From a checkpoint of a small contrastive audio-text model: encoder layers 12.
Rows from block 5 of the audio encoder of a small contrastive audio-text model, named by matrix and row number. Rows with one number within an expert belong to one neuron, the router's apart. Each number is 50 + 15 x the weight over its row's rms, rounded and kept within 0 to 99. All counts start at 0. After the name is the row's rms in percent of the matrix's.
Before each expert's rows are labels from the 100 clips, of 14848, where the router gives the expert most weight on average: "top examples" is what is common among them. Only what is clearly more common there than usual is listed. The data: chords played on synthesised instruments.
# router: router (encoder.blocks.5.mlp.router.weight, 8x192, trained with AdamW), inputs 0-191
# up: expert up (encoder.blocks.5.mlp.up, 8x192x192), inputs 0-191
# down: expert down (encoder.blocks.5.mlp.down, 8x192x192, transposed), outputs 0-191

# expert 1
top examples: arpeggio; playing: arpeggio down; pink noise
router.1 095:84 56 33 62 82 57 82 42 31 41 69 73 47 82 75 67 52 44 49 44 61 72 56 39 46 83 60 32 13 55 65 57 77 23 46 36 63 45 59 61 50 32 47 62 68 37 48 69 51 55 58 54 68 50 65 67 42 33 47 71 62 34 41 71 39 33 48 63 71 71 18 46 72 67 41 57 53 66 88 52 49 43 65 60 59 54 57 46 63 31 52 82 53 28 39 46 60 80 60 34 73 50 36 63 39 34 67 36 42 38 32 43 32 29 61 55 45 75 57 41 59 48 50 52 55 36 70 54 37 56 43 40 44 36 50 23 60 64 39 55 27 35 60 52 62 48 53 54 58 61 40 40 42 45 51 35 55 69 29 36 45 62 52 73 35 77 29 50 66 51 36 63 50 37 53 49 71 68 38 65 84 58 40 45 48 33 55 40 69 65 25 76
up.3 113:59 38 53 48 41 49 33 44 70 40 60 48 49 47 53 57 66 36 34 28 77 64 52 47 62 59 61 63 61 44 56 58 34 64 47 62 71 22 51 49 29 62 71 70 57 34 55 64 61 47 47 31 65 44 41 28 30 70 54 74 68 76 67 49 24 28 39 58 71 51 41 76 67 57 21 58 62 51 50 30 44 32 32 36 38 49 61 54 49 77 63 58 67 51 62 35 24 47 57 50 73 63 62 84 51 34 33 40 28 26 55 43 58 30 50 47 82 33 55 29 43 72 41 34 38 35 54 67 31 63 51 42 35 57 62 48 59 52 39 31 67 53 26 46 60 53 47 58 54 77 69 46 55 37 81 56 75 36 40 72 45 45 54 59 33 42 49 40 48 13 38 60 40 29 40 37 63 82 56 61 67 70 16 45 34 56 62 21 66 32 14 43
down.3 106:80 37 46 55 61 45 48 45 47 42 56 66 45 64 32 44 55 83 26 41 53 37 22 29 16 65 45 44 59 39 82 68 31 64 61 69 66 36 35 62 53 51 63 37 60 33 61 54 45 58 38 51 63 34 63 62 33 37 52 55 43 65 81 56 41 52 45 54 37 34 54 86 35 38 46 63 86 36 50 46 70 42 41 56 43 41 62 55 55 40 54 49 48 19 55 43 40 47 32 65 50 35 21 69 60 27 39 47 71 35 49 47 39 31 45 42 44 31 44 73 42 69 54 62 65 58 59 49 59 51 51 40 65 51 05 41 66 69 52 53 57 51 49 49 28 28 42 38 62 67 55 74 84 15 58 49 49 39 65 48 36 38 62 76 21 36 36 79 36 66 53 40 65 55 61 30 99 54 31 63 40 41 37 65 55 40 53 62 54 29 42 59
up.4 115:74 58 72 66 58 26 52 53 34 54 47 65 69 64 61 38 53 44 58 58 73 46 51 68 39 40 47 58 39 46 53 53 28 65 59 27 58 23 47 62 33 37 60 49 59 56 45 49 62 43 51 46 57 70 46 36 42 15 39 45 56 66 45 61 54 40 94 01 20 25 66 46 68 62 38 43 53 35 29 37 43 51 26 30 38 58 46 78 63 53 69 27 67 29 40 40 29 23 67 48 80 49 28 37 42 15 63 53 24 50 55 63 52 83 49 90 49 45 29 51 58 36 82 46 56 52 73 55 54 54 60 14 74 43 63 53 49 49 40 41 45 29 38 58 51 60 51 56 64 71 50 56 71 42 43 54 40 43 53 45 46 35 38 61 84 39 47 49 57 60 59 37 56 46 23 31 71 60 60 35 49 44 56 62 50 52 67 59 66 30 55 37
down.4 107:39 45 60 56 20 60 42 47 65 41 20 64 57 69 40 56 51 63 45 47 32 32 42 59 43 47 37 77 80 63 38 52 67 83 45 34 48 45 28 58 32 37 32 62 29 45 48 40 35 37 12 37 67 43 56 65 26 51 41 34 33 48 69 54 47 33 41 46 32 64 64 51 45 20 51 52 42 29 42 61 80 51 75 45 38 52 89 68 31 59 66 45 47 57 55 16 25 48 55 30 23 34 89 45 63 52 52 45 60 53 35 47 58 76 23 29 58 66 91 77 41 39 51 54 39 31 68 30 52 12 49 51 48 63 53 62 67 43 45 31 31 56 58 77 43 72 45 47 52 59 63 63 44 42 42 50 52 66 60 30 43 58 63 54 66 54 51 53 47 64 35 63 36 59 49 45 60 62 58 48 53 50 72 84 74 66 48 27 46 57 58 58
up.5 100:41 74 41 66 45 54 42 72 33 72 49 42 49 48 61 37 68 30 28 47 49 46 18 36 71 34 32 58 29 45 44 60 35 22 73 39 46 65 36 52 49 47 48 57 31 49 32 23 55 45 38 67 48 38 60 36 46 51 56 58 49 23 59 60 36 17 51 35 66 40 52 38 48 57 45 41 66 67 32 31 53 51 36 74 33 37 66 65 19 64 42 61 55 47 48 33 12 70 58 37 29 50 55 21 34 51 56 59 50 63 37 77 76 41 32 55 56 74 41 30 62 72 35 26 46 56 32 68 73 58 68 77 54 45 56 58 63 37 44 61 50 66 54 59 45 54 68 45 45 77 31 70 74 42 20 52 29 56 53 40 19 55 44 70 47 78 37 58 57 68 62 70 50 87 22 60 68 44 59 72 44 43 73 47 55 67 51 34 60 39 53 67
down.5 106:84 27 60 49 83 53 56 37 56 54 56 45 41 21 27 44 53 56 68 44 32 83 57 36 36 52 57 23 65 70 59 76 32 44 50 60 36 14 46 46 62 20 49 39 53 91 70 49 45 41 45 61 49 64 69 35 64 54 48 52 44 39 42 52 58 36 57 56 41 58 73 30 33 49 63 48 58 36 47 65 31 18 45 52 55 53 24 47 45 43 58 31 29 76 24 33 61 47 75 48 44 46 40 60 42 78 55 41 43 48 44 47 50 63 81 82 53 29 50 41 66 50 50 58 71 35 23 28 41 81 63 50 53 69 70 25 45 14 61 48 45 59 34 65 35 47 39 55 59 36 42 59 40 40 50 64 66 55 25 57 51 61 79 55 52 52 53 34 68 52 30 66 70 61 90 41 24 42 49 46 44 51 40 29 49 36 44 65 43 61 56 60
up.6 125:31 47 59 58 99 31 22 44 52 25 72 51 42 84 68 76 67 36 57 58 48 52 48 54 38 48 49 46 30 57 53 49 52 65 62 04 53 62 58 61 30 31 53 51 21 52 17 50 55 44 73 56 61 53 33 58 44 49 71 66 67 40 76 54 45 51 47 45 30 61 31 73 69 49 73 35 53 70 47 34 26 31 48 62 35 56 36 32 64 69 33 66 35 64 48 40 59 25 50 49 49 73 50 53 57 51 55 46 29 19 35 46 56 33 30 52 55 66 40 43 44 22 29 28 46 47 48 39 62 46 56 54 54 56 43 44 32 61 41 39 49 24 54 72 16 26 72 66 64 60 42 56 35 52 56 53 56 54 63 79 41 50 75 51 50 65 40 59 45 37 63 41 35 43 69 46 45 46 67 52 68 48 58 36 69 59 53 42 32 64 41 51
down.6 120:40 53 51 79 61 57 28 42 47 46 60 50 57 35 56 68 46 70 08 72 49 45 86 30 56 47 28 53 13 60 44 61 51 50 68 55 43 43 73 37 67 52 53 64 50 55 46 70 51 53 54 33 49 78 32 53 60 31 16 21 58 56 57 67 45 60 55 31 55 52 58 70 66 70 47 42 27 47 41 32 71 40 50 35 43 43 75 64 74 43 23 62 54 52 41 46 45 54 65 51 39 41 50 49 58 60 49 26 51 41 68 59 78 66 50 61 39 34 59 57 69 27 52 76 58 00 49 42 48 43 33 30 73 34 43 57 57 72 77 35 43 54 43 54 41 35 48 78 51 67 27 36 43 71 47 61 51 51 51 47 39 64 41 13 69 38 28 22 62 61 62 57 72 59 58 26 56 45 43 57 65 27 44 42 52 75 53 34 35 38 51 56

# expert 4
top examples: marimba-like; vibraphone-like
router.4 106:39 51 43 62 65 76 74 46 70 54 46 50 59 29 34 30 46 70 42 25 00 55 40 54 48 28 41 54 40 22 44 56 38 70 22 24 44 32 50 39 32 59 53 52 46 36 47 52 60 45 74 32 81 49 44 25 49 61 51 39 40 42 31 37 21 64 48 29 41 62 63 69 46 67 52 53 15 87 44 60 77 68 57 45 40 63 63 54 49 37 61 66 34 45 52 49 35 52 71 52 51 55 52 55 62 70 66 27 64 55 33 61 49 56 48 35 62 48 53 34 65 37 61 21 65 33 57 70 44 50 61 33 61 35 62 62 52 53 55 60 31 40 78 60 46 58 54 21 77 58 59 66 48 66 56 39 57 39 45 60 49 15 49 71 55 34 48 46 86 31 20 62 62 13 55 64 69 44 57 43 48 56 52 52 59 42 42 71 21 34 56 59
up.3 109:61 49 57 63 54 54 31 72 60 47 51 39 44 32 43 68 68 46 40 71 24 15 48 51 80 66 46 39 41 21 64 57 52 80 77 47 55 31 65 65 24 38 61 69 55 46 67 67 65 47 36 64 68 19 48 58 33 56 48 99 76 29 57 78 51 59 54 31 46 43 59 28 38 49 39 73 78 50 62 55 39 22 34 69 35 49 27 43 70 57 45 43 57 41 46 39 78 40 36 51 37 60 39 35 57 56 56 31 14 36 62 39 41 56 74 80 34 54 53 45 64 39 63 67 41 32 83 60 42 34 66 29 47 51 25 34 39 61 43 41 41 42 48 36 51 53 64 54 33 55 53 42 57 54 61 36 52 66 46 37 31 49 34 44 71 34 66 41 50 30 59 37 71 30 62 35 53 40 39 45 43 30 59 45 64 46 68 25 68 34 48 65
down.3 113:39 48 87 56 54 39 58 35 34 35 41 53 67 74 50 63 74 65 55 70 42 34 39 73 53 83 60 74 46 36 66 59 36 26 59 50 35 47 36 37 58 74 74 71 53 80 32 61 53 48 62 58 53 70 44 31 51 46 33 60 20 58 58 38 49 62 47 47 48 33 35 43 44 70 65 56 70 37 52 27 86 52 58 77 77 67 45 44 67 50 28 45 43 65 48 58 58 62 49 02 54 54 40 55 47 33 44 42 24 36 34 59 60 52 31 40 42 43 46 52 45 55 71 47 59 55 60 42 29 74 37 45 56 40 69 78 53 35 60 45 54 29 77 67 39 43 87 55 26 39 39 43 47 47 63 45 62 39 74 41 50 55 49 18 42 43 42 48 40 54 53 46 66 30 50 37 51 44 24 59 42 30 46 29 45 40 24 33 31 79 89 47
up.4 085:50 63 34 51 52 65 50 57 41 55 18 45 49 12 47 56 06 33 81 24 61 55 66 28 28 16 57 40 63 40 91 51 48 64 41 50 45 53 47 70 52 67 27 62 22 39 63 56 43 61 43 35 45 84 44 67 49 67 29 46 66 34 59 57 54 49 48 44 43 61 64 44 46 61 56 66 55 47 62 45 66 58 53 25 75 42 53 53 67 50 71 58 33 31 65 54 53 40 34 43 46 71 51 32 43 49 64 57 39 44 63 43 78 61 44 51 59 53 55 60 41 51 26 48 91 53 46 48 40 31 66 61 44 52 76 59 54 56 47 46 65 55 24 56 05 35 57 40 55 40 49 42 59 50 30 62 56 73 58 57 61 48 31 70 42 52 35 40 34 67 44 36 68 45 59 46 66 48 58 29 52 41 74 89 09 62 22 59 56 44 74 34
down.4 097:73 70 26 54 40 20 83 60 53 55 49 43 62 43 52 52 56 46 53 45 24 37 50 48 64 55 71 38 78 47 46 59 57 60 57 48 54 46 67 83 54 44 66 48 55 40 50 75 76 40 43 60 57 47 57 72 59 50 58 23 71 56 52 77 37 48 66 63 11 78 69 55 42 37 49 44 29 41 63 64 40 19 69 58 53 32 71 65 43 47 65 56 49 54 57 34 42 70 63 31 39 54 67 48 67 50 70 69 45 40 43 37 36 67 58 43 65 45 60 25 49 49 12 45 37 66 46 42 56 43 56 40 77 41 41 43 32 46 62 50 18 33 47 57 55 62 46 65 25 23 36 59 80 23 41 58 33 52 66 74 60 48 89 67 25 32 43 47 62 56 56 19 38 50 49 35 42 26 35 60 62 56 44 26 26 50 64 73 39 58 28 38
up.5 042:33 66 52 49 46 39 45 23 40 62 47 57 49 64 29 71 34 45 43 42 41 22 88 48 47 57 40 91 41 53 33 45 60 57 24 54 50 49 46 57 18 62 51 78 54 37 59 59 38 33 56 69 43 61 31 31 69 33 61 45 26 49 43 46 41 36 59 53 65 29 67 43 68 45 43 61 72 56 51 63 48 32 52 35 61 60 25 55 56 72 56 63 43 58 29 59 30 14 39 47 42 52 90 56 44 59 48 35 42 51 58 11 52 44 43 62 27 50 42 71 31 43 67 49 77 18 42 37 38 57 61 60 55 60 65 70 56 61 27 45 84 67 83 70 37 83 42 43 49 65 49 53 48 61 47 41 50 35 35 48 72 60 62 64 40 47 40 44 47 39 46 55 45 53 60 27 40 47 80 58 53 11 79 43 44 33 36 63 57 76 49 53
down.5 042:35 25 52 30 42 39 51 63 30 37 27 51 20 30 25 49 63 56 31 56 39 54 54 41 41 33 45 66 67 80 58 66 33 47 56 64 46 58 37 44 73 44 54 77 40 43 42 48 43 43 52 60 80 40 38 62 47 40 47 48 55 36 37 73 26 50 48 35 30 58 22 38 45 47 30 58 43 37 56 41 90 60 72 64 50 50 40 31 40 38 80 72 48 55 56 14 53 51 54 17 43 60 38 42 73 37 27 65 56 58 70 39 43 38 59 57 58 51 37 70 33 59 18 62 55 56 61 77 46 28 71 79 73 37 64 52 54 79 59 49 30 60 64 43 50 68 65 51 51 79 38 62 50 61 32 53 46 31 49 57 43 70 35 44 55 24 64 50 40 52 65 60 49 35 47 87 42 37 97 22 26 49 46 48 52 52 48 60 62 37 53 60
up.6 103:34 46 67 57 57 58 41 47 37 53 33 38 64 49 35 72 47 50 44 50 35 43 81 39 38 11 38 49 48 54 55 53 61 68 69 66 89 27 66 24 27 31 42 82 59 37 44 81 56 30 55 52 41 54 44 43 39 70 87 27 60 54 31 38 33 48 58 38 47 51 42 52 47 34 56 63 63 64 41 58 24 56 33 34 43 44 46 70 68 43 37 64 50 49 35 52 60 67 59 79 61 42 65 82 52 47 64 58 53 75 43 25 50 44 49 20 44 39 27 78 26 60 49 47 42 75 45 61 54 22 33 49 48 62 19 27 80 52 50 49 23 39 33 46 41 39 40 54 72 53 74 56 69 38 52 71 35 44 63 78 48 47 43 57 47 52 69 54 63 46 60 39 63 18 59 41 73 53 60 32 49 48 38 31 84 57 48 60 33 39 67 59
down.6 099:46 60 36 44 34 37 66 67 45 81 49 62 28 65 38 57 36 48 37 31 74 54 23 49 57 57 51 83 65 62 39 16 61 52 43 54 68 48 25 44 57 43 48 39 84 74 41 54 23 29 70 43 42 49 34 40 60 50 44 38 51 43 49 54 64 55 83 64 68 32 55 48 50 58 40 24 56 23 24 30 62 33 82 70 47 25 76 51 44 24 66 62 78 38 65 38 70 56 74 43 47 40 65 43 60 48 58 29 73 31 63 72 58 55 68 67 37 54 53 61 38 58 62 23 31 60 45 32 54 19 37 54 61 42 58 73 53 63 48 66 34 55 51 38 54 39 32 35 46 37 42 77 54 59 67 70 28 59 49 54 55 53 45 34 65 55 22 17 57 81 25 45 31 56 46 38 49 50 48 43 47 69 61 60 58 66 32 64 39 58 49 31

# expert 3
top examples: block; mains hum; quality: power chord
router.3 098:64 47 40 72 71 36 49 19 57 26 44 67 58 53 37 48 78 55 42 35 59 48 54 64 47 51 66 09 49 70 62 57 45 58 58 66 23 46 50 98 39 68 51 66 51 49 58 40 54 37 53 72 55 44 67 48 57 11 29 43 31 25 50 46 61 50 55 58 46 42 28 41 52 71 39 48 38 50 36 83 41 30 58 58 85 67 59 50 65 41 38 44 16 45 62 51 66 51 62 56 48 48 71 37 69 34 69 23 34 79 53 33 55 41 37 37 68 52 49 64 75 52 37 50 60 84 41 45 46 69 29 59 66 39 56 56 66 31 60 72 62 54 65 46 39 23 44 70 50 74 14 44 46 74 61 44 62 35 58 46 57 42 15 64 47 43 55 55 64 58 44 31 49 38 52 78 58 41 54 70 65 59 49 39 27 23 51 63 50 48 52 57
up.3 113:52 57 75 09 37 46 27 56 90 66 73 57 59 54 54 49 42 45 64 51 35 66 53 71 75 61 44 38 51 55 48 58 47 49 46 52 38 60 45 53 53 56 73 45 63 64 23 53 59 73 59 44 42 49 62 27 42 41 41 30 52 39 52 69 83 28 55 49 48 45 52 51 07 43 44 69 29 55 48 61 31 61 46 59 68 51 44 55 60 19 36 31 74 59 67 54 55 45 40 70 71 63 32 21 58 65 65 67 52 27 21 47 65 42 55 19 50 50 53 80 60 96 40 28 59 64 47 58 26 47 31 32 41 72 62 55 47 26 40 74 54 54 32 28 37 56 58 32 54 58 48 59 39 61 53 51 47 67 21 24 61 58 49 54 53 37 39 58 77 46 64 44 26 45 27 58 38 52 35 52 49 48 50 36 46 26 50 48 29 72 58 16
down.3 106:30 38 56 47 40 45 51 52 73 39 64 57 47 35 51 64 53 76 46 75 50 38 65 45 52 57 55 55 30 60 39 64 59 59 44 69 23 88 39 42 36 55 38 49 37 35 14 44 36 68 54 48 50 49 81 43 40 53 35 41 29 40 25 63 64 33 48 18 54 35 42 60 43 36 36 48 55 54 45 55 71 49 36 64 53 36 33 43 69 47 30 34 49 53 41 93 50 78 44 35 41 63 47 57 59 66 54 91 36 59 38 62 69 38 52 26 46 33 50 35 57 49 66 43 60 39 51 64 25 62 56 61 46 48 93 50 64 49 41 58 70 34 32 35 27 30 63 60 82 31 41 33 78 47 74 33 64 45 69 56 69 30 55 58 46 82 67 35 54 52 39 56 70 52 37 36 52 52 56 58 76 37 53 53 66 17 42 65 66 14 51 45
up.4 091:56 61 44 66 60 66 49 13 72 62 47 55 47 54 30 76 34 55 50 68 51 40 62 31 46 35 44 62 46 62 54 32 45 69 51 48 57 46 57 45 34 62 44 57 37 77 57 71 85 64 53 45 49 71 37 36 58 33 20 89 24 62 26 66 60 56 37 65 26 64 48 19 37 47 51 43 54 41 46 35 55 60 42 36 55 38 52 70 32 39 59 26 26 27 39 44 27 62 69 53 49 35 30 42 52 39 57 56 38 53 32 25 36 40 47 52 54 39 27 60 59 80 44 59 81 78 57 31 46 34 43 56 62 75 64 47 66 37 52 29 39 62 51 44 42 56 77 52 76 49 93 38 56 57 45 60 54 57 55 32 56 45 61 59 48 56 20 74 46 35 48 59 61 48 48 72 32 67 18 73 24 44 40 30 66 68 39 35 38 64 39 66
down.4 091:39 43 32 45 40 40 41 48 62 49 34 42 51 73 47 38 44 40 72 40 63 38 51 63 54 46 14 54 45 58 16 31 04 40 47 53 40 89 66 59 63 41 62 47 68 43 35 24 42 36 63 41 31 34 62 68 29 63 25 46 55 66 56 55 43 47 40 56 51 42 64 41 73 47 32 28 36 54 78 20 57 69 66 53 66 45 56 57 30 45 70 37 62 58 65 63 47 56 49 52 27 31 73 43 54 47 38 84 29 78 42 56 75 30 45 71 55 55 34 47 41 43 33 48 58 68 76 38 56 57 71 47 27 39 23 65 36 45 34 51 50 66 65 52 66 50 37 47 58 16 66 45 34 42 55 85 33 56 32 38 69 63 69 32 53 63 57 50 53 41 46 55 53 70 48 60 59 40 05 35 47 56 70 42 51 67 51 47 69 43 72 65
up.5 097:68 26 49 74 19 66 75 50 36 56 36 40 55 43 59 62 20 71 57 68 36 61 38 63 26 39 57 42 41 76 54 98 57 61 56 32 38 48 73 37 75 62 53 68 38 66 66 28 81 62 52 33 56 49 44 42 33 35 71 59 56 32 54 74 76 41 26 60 55 30 57 51 56 40 48 36 26 33 51 63 45 42 73 21 61 40 62 51 49 43 38 44 33 48 47 59 22 25 46 49 56 72 66 52 35 36 44 52 45 58 39 35 41 42 58 18 58 46 66 43 44 19 54 61 38 68 70 56 18 28 57 58 64 37 68 73 36 44 25 48 26 41 30 65 35 33 42 53 46 77 70 68 42 50 35 73 40 55 65 39 43 52 39 38 54 55 38 34 53 59 63 40 36 75 55 55 27 59 51 56 68 34 52 48 42 54 61 42 61 59 51 82
down.5 102:75 59 61 61 43 49 52 50 65 50 67 15 41 41 58 40 41 48 39 24 58 76 37 21 59 41 47 62 47 70 36 31 20 64 55 62 54 61 37 16 56 24 52 68 70 56 78 46 38 09 62 52 60 67 41 70 61 77 28 61 63 15 57 64 32 59 62 51 62 55 45 35 49 39 64 46 17 55 57 80 45 44 25 62 53 50 56 34 52 48 29 28 78 61 39 46 68 55 41 51 67 32 56 55 44 42 88 51 46 56 60 50 39 63 77 53 35 46 52 28 44 30 34 59 30 60 65 31 46 60 38 62 65 45 72 48 44 22 70 76 62 57 56 33 70 35 37 48 60 31 54 22 67 64 35 53 44 33 41 42 33 48 58 34 40 55 35 66 28 40 57 37 28 62 48 53 66 56 69 63 45 51 78 48 46 58 40 47 32 42 77 45
up.6 104:16 38 65 79 61 44 59 46 64 56 99 59 63 50 15 22 34 43 36 33 78 53 53 36 16 48 41 43 31 40 85 57 72 48 38 39 78 52 73 74 43 32 93 56 54 58 45 58 36 53 41 42 64 45 55 68 52 41 46 68 33 44 47 25 38 48 25 53 66 47 42 51 44 30 35 56 73 35 43 35 68 66 46 20 41 35 42 82 76 52 47 56 54 51 86 34 43 44 64 34 54 62 72 69 33 51 60 62 36 30 35 22 62 18 56 51 49 51 53 42 32 33 77 64 41 55 52 62 53 45 81 51 51 37 71 42 40 43 64 53 57 50 59 42 71 33 22 58 44 49 49 59 42 47 52 62 86 48 34 47 52 67 51 58 69 49 37 38 42 39 45 50 37 48 44 43 45 47 42 46 56 51 40 40 54 54 57 54 54 73 37 69
down.6 108:71 48 34 59 50 67 22 64 46 48 36 32 41 81 28 55 69 43 41 57 62 65 47 53 43 78 53 56 49 45 53 54 14 29 42 54 36 50 59 61 62 48 35 26 33 49 41 57 78 53 63 50 35 53 40 77 64 39 68 48 51 50 48 15 66 66 65 54 26 48 53 27 61 65 47 41 49 69 53 67 60 43 39 31 52 69 27 64 48 53 81 63 32 51 32 40 41 48 48 67 50 69 37 58 40 56 43 20 47 42 47 62 49 63 21 59 35 51 44 38 50 60 60 39 56 53 55 57 23 49 50 14 47 46 57 50 25 69 48 73 66 43 64 49 30 27 74 29 44 73 75 23 55 70 76 34 51 79 65 54 41 63 52 42 46 56 38 89 65 27 72 24 35 46 75 66 42 72 31 49 59 37 41 50 30 73 30 62 32 49 63 72

# expert 6
top examples: the note F#; harpsichord-like; root: B
router.6 094:49 53 34 69 57 65 61 22 12 64 56 50 41 71 70 38 59 55 65 53 67 32 60 41 66 40 74 34 71 47 85 59 76 46 54 50 60 66 46 72 66 49 42 43 60 40 50 50 53 64 64 46 49 33 55 47 46 49 38 32 43 40 32 40 43 70 63 37 56 30 33 65 40 58 31 30 50 53 45 30 61 17 57 44 44 09 21 37 41 41 59 51 49 44 63 52 52 44 30 30 61 63 40 43 57 63 36 50 22 63 34 36 48 78 55 65 62 53 37 43 72 34 79 57 44 20 58 34 37 47 67 44 74 43 37 49 52 40 29 53 62 55 83 42 66 48 47 32 67 57 45 39 50 47 45 33 58 09 60 35 64 63 79 53 14 60 44 45 68 42 38 24 34 49 10 31 62 59 64 83 45 43 62 30 58 44 44 63 41 44 64 65
up.3 058:63 28 61 41 51 27 27 40 67 29 66 52 50 67 21 51 47 56 44 47 59 55 52 56 43 51 49 71 66 48 67 43 56 43 62 32 57 40 48 66 67 21 31 37 52 33 55 24 43 71 57 59 41 73 33 54 03 49 38 61 82 56 58 44 19 65 62 60 60 49 70 45 74 57 62 65 71 63 70 61 54 69 72 31 44 44 62 63 53 28 63 36 50 70 73 52 32 29 13 28 41 63 54 48 71 64 46 60 49 46 45 49 56 68 53 82 78 34 40 28 31 34 70 56 55 70 54 63 52 62 51 44 44 35 39 52 28 73 46 36 32 34 37 23 57 64 50 60 65 48 65 31 37 54 45 73 57 45 34 60 34 44 58 28 57 70 46 00 37 57 58 42 43 67 62 23 58 41 44 54 47 50 73 62 60 42 34 54 47 59 52 70
down.3 060:21 31 53 52 48 42 52 64 58 23 54 47 71 74 61 68 41 51 47 64 35 31 29 51 63 41 36 50 64 37 55 45 48 56 39 61 48 34 37 28 53 51 60 25 41 45 42 36 55 76 46 54 63 30 38 64 48 63 26 26 51 73 74 75 34 43 39 45 52 60 50 47 82 38 77 39 56 62 58 55 36 44 45 85 83 49 25 44 68 45 57 91 66 17 56 44 45 32 84 50 34 69 24 61 62 49 36 52 43 15 55 41 32 42 35 58 24 64 24 43 57 48 49 63 59 43 55 41 60 36 52 60 64 51 32 28 59 53 35 66 65 58 64 52 53 51 45 35 34 29 30 50 35 59 76 79 49 76 72 53 33 43 64 56 65 55 07 39 42 55 47 48 47 18 41 38 47 24 55 53 40 67 46 60 37 42 56 59 55 70 36 37
up.4 106:39 32 52 80 56 73 50 39 65 73 54 53 53 44 28 57 57 57 10 45 54 59 43 49 34 66 84 58 35 37 58 65 65 46 47 31 58 57 49 58 40 25 74 38 59 57 18 66 50 45 53 63 47 76 69 40 58 28 27 54 53 64 55 63 54 39 46 48 33 37 46 50 51 42 45 40 73 74 52 59 48 26 59 48 66 30 15 72 45 71 80 62 93 52 62 46 66 37 30 47 31 37 32 54 29 33 62 39 37 74 50 49 50 70 91 50 35 38 45 47 62 01 43 32 35 53 72 65 31 37 91 47 33 49 58 48 42 53 23 43 47 50 69 57 45 76 57 46 49 35 46 59 51 49 51 61 52 56 55 62 44 49 54 52 48 37 34 20 31 42 60 22 63 48 19 35 32 38 47 60 61 52 44 60 48 54 60 65 41 59 51 52
down.4 100:30 42 46 34 40 50 71 39 72 62 62 88 47 47 51 61 85 54 39 18 64 58 49 26 55 53 54 67 60 51 36 73 56 48 50 51 47 40 57 24 61 42 43 26 40 83 77 84 55 84 34 65 14 36 53 25 39 68 39 55 59 65 56 55 40 53 47 68 59 28 55 38 41 64 50 52 53 57 61 49 66 31 49 58 40 37 80 50 63 49 79 49 49 38 54 53 71 47 63 21 54 55 52 25 74 38 68 44 68 57 64 36 51 57 51 52 33 21 48 51 37 24 60 29 65 65 61 58 72 42 36 38 60 50 35 55 29 41 44 23 50 39 56 40 65 61 55 47 46 31 68 60 88 51 66 21 50 34 82 37 42 42 47 54 18 47 27 45 56 33 54 39 34 30 46 21 64 49 42 33 61 57 55 39 32 59 56 45 60 60 56 74
up.5 124:49 68 15 80 57 42 45 28 56 49 64 76 56 73 41 42 35 70 38 72 50 55 62 36 30 60 71 47 40 49 76 47 60 31 22 72 54 32 30 33 57 90 51 62 57 35 53 52 44 40 31 61 66 70 68 34 36 26 43 69 22 62 45 24 62 50 63 25 67 55 44 43 47 45 31 49 48 54 32 41 68 59 56 44 56 47 41 51 49 21 51 29 56 55 61 51 51 65 27 69 73 39 41 65 39 57 54 39 85 67 58 47 32 68 35 26 32 61 75 37 46 75 26 58 59 37 63 67 64 57 35 55 53 51 61 21 48 35 60 46 44 52 42 39 68 66 30 39 33 54 44 35 46 35 48 75 58 50 54 46 17 38 56 87 63 31 55 69 26 69 54 75 41 58 45 56 60 55 67 48 64 32 53 51 50 28 46 54 28 37 34 30
down.5 112:51 42 37 82 05 19 41 49 69 22 52 34 53 26 58 47 46 51 45 53 55 40 73 50 68 62 42 49 41 56 48 26 50 54 41 73 55 48 50 53 62 69 39 46 26 72 41 38 49 65 56 46 35 52 33 52 69 72 56 56 71 42 45 74 44 31 52 38 83 88 48 27 51 55 33 52 50 38 27 68 71 91 52 72 32 27 41 81 68 63 60 48 58 58 54 20 47 45 60 55 35 64 64 26 53 30 62 44 58 44 24 36 31 46 41 53 55 62 72 14 50 69 28 73 14 79 61 58 37 60 46 55 44 61 74 38 52 49 36 44 36 53 75 50 71 47 38 66 47 36 55 71 47 40 38 70 55 55 62 55 73 45 41 31 55 46 54 76 61 23 26 48 47 46 59 53 39 56 52 41 38 69 50 36 41 36 43 59 40 44 45 52
up.6 065:70 78 58 60 56 34 62 44 43 45 29 60 68 52 83 55 61 76 59 49 48 45 19 37 72 51 81 62 27 40 62 59 49 56 41 66 56 58 39 51 62 20 44 58 30 44 34 64 41 54 31 57 19 30 53 79 59 48 80 26 68 47 61 58 41 67 60 53 44 58 53 35 54 38 50 72 33 66 17 75 33 79 42 52 19 78 68 45 47 37 53 36 37 59 63 58 53 41 65 65 54 71 23 53 41 46 63 37 38 59 77 69 41 41 35 45 54 62 73 46 34 37 32 42 52 66 85 45 68 86 70 46 29 52 46 60 38 66 44 48 69 31 47 47 42 50 49 39 39 49 40 42 26 56 62 45 49 49 51 35 24 49 72 48 36 42 56 54 29 34 74 27 58 49 59 50 37 47 49 37 59 48 46 69 46 23 01 45 49 49 49 60
down.6 064:53 27 53 29 42 54 56 66 57 62 59 33 65 53 49 47 60 33 53 50 52 29 34 61 51 59 38 59 74 44 32 39 55 65 65 80 35 48 53 44 19 84 34 42 43 54 81 49 72 33 52 57 63 59 44 68 67 43 30 63 24 48 49 56 35 42 45 56 40 55 65 52 53 60 57 39 53 64 83 60 70 48 81 66 74 63 47 33 51 22 52 79 60 50 65 48 40 08 60 46 20 29 68 50 59 53 33 51 23 45 34 58 38 41 56 43 33 36 11 44 27 38 33 60 55 65 32 58 46 30 63 35 33 59 58 60 32 57 62 38 42 52 72 65 58 71 53 48 65 49 44 61 35 30 56 75 43 56 40 44 45 70 61 51 48 84 37 44 33 41 70 51 75 89 47 47 37 43 29 53 49 61 80 28 56 43 30 53 41 52 16 35